Rows from block 4 of the audio encoder of a small audio captioner, named by matrix and row number. Rows with one number belong to one neuron. Each number is 50 + 10 x the weight over its row's rms, rounded and kept within 0 to 99. All counts start at 0.
Before each neuron's rows are labels from the 100 clips, of 14848, where the neuron reaches its highest value: "responds to" is what is common among them. Only what is clearly more common there than usual is listed. The data: short pieces for a synthesised band: melody, chords, bass and drums.
# fc1: MLP up (encoder.blocks.4.mlp.fc1.weight, 384x128), inputs 0-127
# fc2: MLP down (encoder.blocks.4.mlp.fc2.weight, 128x384, transposed), outputs 0-127

responds to: muffled (low-pass)
fc1.313:40 39 47 40 81 56 48 66 45 43 40 49 33 74 59 46 48 47 50 48 51 42 32 43 61 61 49 42 50 40 44 45 59 62 48 55 51 55 48 45 56 43 49 47 64 49 54 53 26 65 35 65 58 51 57 48 49 57 45 44 65 51 55 69 53 54 57 71 47 36 60 28 50 50 54 49 43 51 75 49 51 32 47 44 61 52 48 15 59 46 62 56 36 51 39 44 48 49 41 50 44 35 38 53 52 59 53 48 55 59 46 51 50 35 35 62 44 50 58 37 44 43 50 50 41 65 59 47
fc2.313:38 63 47 42 44 53 49 49 32 33 61 36 52 42 55 44 58 64 49 49 57 40 27 48 48 46 38 37 64 33 48 50 43 54 45 41 43 70 43 61 58 58 60 55 53 43 50 60 52 75 45 57 44 69 48 65 53 41 49 44 27 40 42 52 58 66 62 51 48 48 46 55 57 39 40 70 55 53 48 48 50 44 47 56 52 64 44 50 41 67 39 50 60 46 50 56 52 42 74 45 45 41 49 50 35 39 61 47 60 72 56 40 67 31 50 58 45 28 56 56 44 51 48 34 50 66 52 57

responds to: bass line; bowed string-like
fc1.370:56 47 57 56 49 57 50 47 59 45 45 57 36 66 24 47 55 43 57 67 54 42 43 53 48 66 54 42 33 50 48 54 41 63 56 41 57 56 55 30 53 46 44 49 53 70 59 43 50 41 38 51 59 52 40 63 48 74 59 64 40 55 50 54 52 53 66 33 58 58 33 60 56 60 40 55 47 25 67 54 54 55 55 53 59 51 44 40 59 55 41 55 54 50 31 37 51 46 67 46 56 38 39 58 57 41 49 51 28 41 57 50 63 57 28 42 36 33 60 41 57 56 50 54 36 50 42 28
fc2.370:45 68 41 43 55 38 44 65 35 56 58 63 65 45 59 53 44 40 34 59 46 46 70 64 85 37 61 63 46 49 57 58 55 41 47 48 42 38 59 45 33 48 32 56 48 72 52 67 42 50 58 57 40 51 67 35 52 51 44 45 47 49 41 50 47 44 48 53 66 47 48 56 56 56 44 65 54 42 53 45 62 56 50 47 23 42 44 58 42 45 42 46 50 37 44 59 52 50 37 59 52 42 31 45 42 62 34 52 48 47 48 33 53 70 69 40 48 61 42 68 50 51 54 44 49 57 48 46

responds to: harpsichord-like
fc1.130:37 49 55 46 41 52 44 58 53 49 68 32 43 71 67 41 47 72 66 57 50 46 51 45 52 44 55 55 38 70 72 60 48 39 55 55 35 52 39 50 42 61 51 48 55 53 48 52 50 45 46 69 58 45 51 50 56 42 49 30 63 42 33 52 56 35 42 38 51 55 46 42 54 64 59 42 53 40 48 65 34 37 53 34 49 42 40 28 48 50 54 62 69 48 36 45 62 36 32 46 50 43 43 40 37 52 41 71 51 50 62 49 44 47 43 46 41 66 63 50 49 55 56 66 45 47 68 64
fc2.130:47 59 53 62 50 78 52 46 48 53 50 64 33 34 52 43 51 49 34 38 69 65 41 32 44 44 50 50 59 61 52 50 50 35 59 70 41 60 50 29 45 43 52 60 38 63 68 50 37 57 53 57 58 44 58 25 51 42 52 34 47 45 66 48 49 32 57 60 62 57 44 62 66 56 48 66 65 47 47 38 52 68 36 50 50 50 56 62 48 50 36 52 38 60 73 46 53 61 50 38 45 66 40 43 42 59 45 43 52 42 38 57 46 38 53 50 38 58 40 45 42 47 50 57 52 39 40 50

responds to: muffled (low-pass)
fc1.195:44 51 40 49 49 46 48 69 40 61 44 47 66 53 58 46 52 41 44 62 42 50 62 75 49 37 33 58 46 51 47 45 40 59 47 54 51 61 36 30 36 59 54 42 64 44 50 64 53 65 52 51 59 50 37 66 61 45 50 48 43 48 61 46 46 28 50 60 34 51 47 50 45 60 67 47 46 57 46 53 53 42 38 50 51 54 44 43 59 52 60 59 45 37 62 57 51 66 45 61 50 31 34 50 33 48 38 48 56 35 57 28 59 57 42 38 57 42 68 38 49 77 60 37 41 38 63 35
fc2.195:50 39 52 72 66 54 51 54 43 47 46 47 52 66 46 45 44 30 45 54 55 43 48 52 50 47 59 61 52 40 39 48 49 77 44 53 55 62 45 57 52 50 50 55 39 48 48 72 56 44 50 59 53 60 50 43 31 48 52 50 56 35 61 50 43 62 52 41 46 49 59 36 37 39 43 51 50 66 46 56 40 56 40 41 48 57 42 48 43 44 56 42 48 54 48 88 24 45 51 57 43 61 57 35 54 57 56 24 78 55 27 63 47 51 57 60 50 34 56 46 54 37 64 51 55 55 44 56

responds to: bass line
fc1.23:56 53 43 42 51 50 57 62 45 45 45 28 52 61 55 53 55 45 48 55 68 55 45 70 39 44 49 41 50 50 55 08 49 49 48 55 42 64 48 55 57 49 50 46 58 50 32 62 52 54 55 48 48 50 39 59 58 62 41 59 51 53 40 62 48 59 47 54 42 53 52 55 44 41 42 50 54 38 41 50 01 44 53 50 48 39 59 49 55 43 51 50 61 52 50 55 45 68 39 66 55 40 54 44 51 37 51 66 15 46 58 60 51 51 49 53 39 54 54 47 31 53 47 50 48 40 55 56
fc2.23:34 53 41 51 55 58 48 37 66 50 47 50 35 48 53 58 54 58 67 70 35 52 50 54 39 49 49 27 35 49 47 52 49 42 51 51 52 45 67 83 48 46 75 64 41 18 39 54 57 57 54 54 63 56 49 50 45 41 54 35 50 73 50 50 38 49 46 58 54 41 55 49 61 45 51 53 48 46 49 38 43 52 35 57 43 46 50 72 32 39 52 42 56 51 51 49 35 49 46 53 50 51 60 56 54 36 57 40 48 48 65 62 59 56 54 48 51 54 59 35 74 28 41 59 50 43 57 53

responds to: harpsichord-like; organ-like
fc1.70:50 53 37 43 56 33 46 53 45 64 50 54 51 30 46 47 49 56 63 51 53 55 53 49 38 44 63 67 62 45 40 48 58 52 53 44 55 40 41 66 54 35 45 30 42 30 44 52 40 49 27 49 69 50 49 48 51 47 54 38 44 58 73 52 59 44 51 52 49 43 61 69 67 55 38 41 67 51 34 67 64 55 46 33 51 50 58 34 60 67 62 44 49 45 50 40 64 37 38 64 22 49 51 54 46 43 46 56 57 61 52 47 41 49 57 43 40 44 44 66 50 41 47 31 41 55 66 54
fc2.70:58 55 42 41 41 51 39 47 53 47 53 43 55 62 49 57 54 70 66 41 33 42 60 58 60 65 45 43 29 47 62 46 38 51 47 64 38 46 47 55 48 31 46 49 64 33 40 48 36 49 53 49 59 48 58 46 47 47 48 62 25 56 62 66 50 37 47 56 39 31 56 53 50 73 42 38 53 36 63 43 63 41 54 68 50 63 52 27 56 50 49 59 51 40 63 32 64 49 57 46 63 48 57 28 56 41 47 54 49 48 67 64 58 57 56 68 52 49 45 47 46 36 42 57 43 60 53 35

responds to: bass line; bowed string-like
fc1.234:39 56 52 38 36 44 54 55 30 55 50 60 36 48 47 41 52 53 50 48 61 42 45 69 68 26 51 51 76 40 65 46 50 61 49 35 40 56 43 57 45 44 52 51 35 50 54 44 40 58 47 60 31 38 39 52 53 53 48 45 62 48 48 51 61 56 49 51 26 53 63 24 46 66 41 64 48 56 51 51 46 19 37 42 41 50 77 51 68 54 65 60 49 46 50 50 58 49 48 60 50 46 67 50 50 30 50 71 51 49 59 58 52 43 61 41 55 52 61 55 44 52 52 52 45 50 52 55
fc2.234:45 32 47 53 64 33 38 55 63 56 43 60 55 37 42 40 54 70 51 45 45 52 48 48 50 45 51 55 52 51 43 47 40 48 34 57 51 35 27 35 37 41 62 46 44 40 49 43 72 52 47 72 57 38 59 45 51 60 72 31 55 39 50 45 51 39 50 54 44 55 52 61 54 40 40 19 36 59 45 72 50 58 65 55 42 44 71 55 47 53 45 50 60 50 55 54 62 47 60 51 52 49 60 39 54 45 53 49 43 41 45 36 66 43 56 44 52 54 68 63 44 57 62 41 44 47 48 77

responds to: bass line; bowed string-like; text has "noise"
fc1.83:51 57 42 71 44 40 57 39 47 71 53 47 55 47 61 68 51 53 34 57 31 67 42 59 34 53 61 48 46 45 39 44 61 49 55 50 61 46 51 51 46 49 49 44 45 40 49 68 40 66 48 45 57 54 43 58 32 56 52 50 66 37 40 58 50 41 44 59 44 42 37 46 66 36 47 50 55 45 43 44 36 65 50 50 42 42 50 50 51 71 58 53 39 68 50 50 53 57 46 08 46 45 35 62 51 48 60 46 51 50 57 56 57 26 31 51 53 39 49 66 42 69 44 49 50 54 44 50
fc2.83:62 52 56 71 31 46 44 57 68 39 40 39 49 54 50 46 71 49 64 50 58 43 34 51 40 24 46 41 41 71 52 40 45 68 53 51 49 58 49 58 46 43 47 50 51 42 52 48 59 47 42 45 57 48 60 57 50 52 45 54 44 52 44 51 51 45 54 58 51 44 47 46 57 63 51 29 53 51 35 50 54 45 49 59 39 37 45 47 44 54 36 43 44 40 60 48 49 48 51 99 49 45 68 57 47 34 39 49 50 54 73 45 56 65 44 51 61 33 41 55 39 49 49 45 62 50 61 55

responds to: harpsichord-like
fc1.367:45 46 50 33 54 39 51 49 60 54 48 52 31 43 58 48 61 53 58 47 55 57 52 63 37 50 51 63 56 30 45 45 55 42 59 51 65 60 54 59 44 41 51 53 62 59 39 50 52 40 30 40 63 52 61 43 35 49 55 53 56 57 40 68 50 42 55 45 20 60 54 58 63 58 35 51 68 42 48 63 58 51 45 33 43 26 54 32 62 63 49 69 47 44 46 48 62 38 48 60 43 50 41 48 37 52 36 49 65 63 48 42 44 75 44 53 47 69 62 49 35 60 41 56 59 62 46 64
fc2.367:43 47 51 59 72 48 57 62 32 38 67 67 60 41 53 48 63 43 34 47 56 43 68 63 34 44 63 50 52 47 42 42 49 36 50 38 50 45 42 37 47 43 65 40 53 68 57 47 40 50 57 50 52 55 44 34 43 59 47 78 59 36 46 58 51 54 40 45 47 63 48 61 49 55 44 43 65 32 55 49 47 35 34 55 54 44 50 46 54 33 35 71 57 51 46 55 53 51 37 41 49 45 51 51 49 42 39 69 51 58 58 66 51 81 51 49 39 46 60 60 45 38 33 44 57 53 57 49

responds to: bass line; bowed string-like
fc1.352:44 47 29 39 59 38 25 53 47 61 49 60 48 37 48 64 49 66 35 60 29 44 49 53 57 36 49 58 63 65 67 54 32 52 24 65 33 52 57 47 41 59 57 29 49 45 38 41 49 63 55 48 45 49 32 48 46 50 51 50 39 51 53 43 51 36 50 42 44 54 59 47 53 56 51 55 52 51 42 55 53 30 49 50 44 47 42 65 68 43 51 50 35 31 54 56 53 48 43 47 58 39 50 47 57 35 56 71 53 50 57 60 48 53 45 54 41 35 67 78 44 46 47 58 54 59 55 64
fc2.352:63 49 49 57 45 46 45 46 43 53 54 50 53 25 37 55 49 59 55 45 45 42 51 49 61 60 41 47 61 47 71 53 49 40 47 27 47 60 45 34 30 42 41 48 59 50 40 32 73 56 36 34 54 49 46 55 58 51 41 57 47 33 30 56 55 44 47 65 44 48 50 69 58 47 44 34 67 57 48 63 50 75 62 58 42 42 56 45 45 41 42 55 44 54 43 62 71 57 71 53 56 47 52 44 62 53 56 58 47 35 51 59 53 49 53 46 49 28 75 54 59 36 42 37 50 54 53 63

responds to: harpsichord-like
fc1.44:41 43 38 40 54 42 50 70 54 55 50 31 49 56 55 50 61 53 61 50 44 53 42 50 52 47 51 53 49 51 61 60 46 59 40 37 51 48 53 49 51 50 60 57 65 46 52 68 53 56 41 49 59 47 51 56 57 58 43 38 60 60 61 64 55 54 48 56 59 49 48 51 47 49 41 48 48 49 57 49 69 36 58 52 59 57 28 29 57 50 51 51 69 45 23 43 52 49 53 55 60 10 58 52 41 56 54 52 06 69 57 62 53 44 40 55 51 59 44 59 42 42 42 54 60 53 31 45
fc2.44:61 53 39 56 24 49 35 46 48 47 56 50 31 40 51 51 40 56 62 50 33 42 63 52 42 42 49 63 57 69 42 62 52 54 55 48 59 75 51 64 56 62 70 49 48 52 51 64 59 53 33 51 68 49 49 50 50 33 52 48 48 46 50 46 45 65 20 60 45 40 34 43 49 48 51 42 41 51 40 46 57 58 39 47 64 46 52 32 56 47 51 47 45 56 58 54 44 56 30 38 54 53 51 55 47 63 53 32 79 49 26 54 35 57 56 48 53 48 55 46 45 50 62 50 65 54 53 63

responds to: muffled (low-pass); text has "noise"
fc1.178:50 57 54 56 54 53 57 49 38 48 43 59 35 49 57 40 50 32 49 58 50 36 51 56 48 57 53 51 60 50 54 49 49 46 41 42 47 59 29 55 59 48 53 51 53 50 47 46 41 57 60 49 62 57 40 49 49 47 00 50 49 40 55 54 44 51 53 55 44 46 34 47 57 54 44 51 38 57 53 58 45 21 48 41 38 32 62 53 57 46 51 69 50 63 32 58 45 37 51 64 49 51 50 53 47 57 40 52 50 41 63 43 63 56 51 55 55 46 53 45 64 49 33 48 41 52 48 61
fc2.178:45 53 45 49 69 34 39 35 55 50 30 41 54 62 38 49 50 53 42 56 81 60 54 64 55 70 49 48 42 49 50 45 53 40 45 51 48 33 68 50 41 48 44 60 48 61 38 42 59 38 45 58 41 57 39 66 47 51 39 41 53 62 35 51 33 51 49 53 57 50 52 52 55 56 49 38 50 61 34 62 56 46 53 50 46 51 48 53 37 31 62 36 59 50 40 54 67 45 64 62 58 47 57 35 53 45 54 42 46 58 58 67 53 40 56 56 38 56 50 68 32 49 41 65 27 50 52 24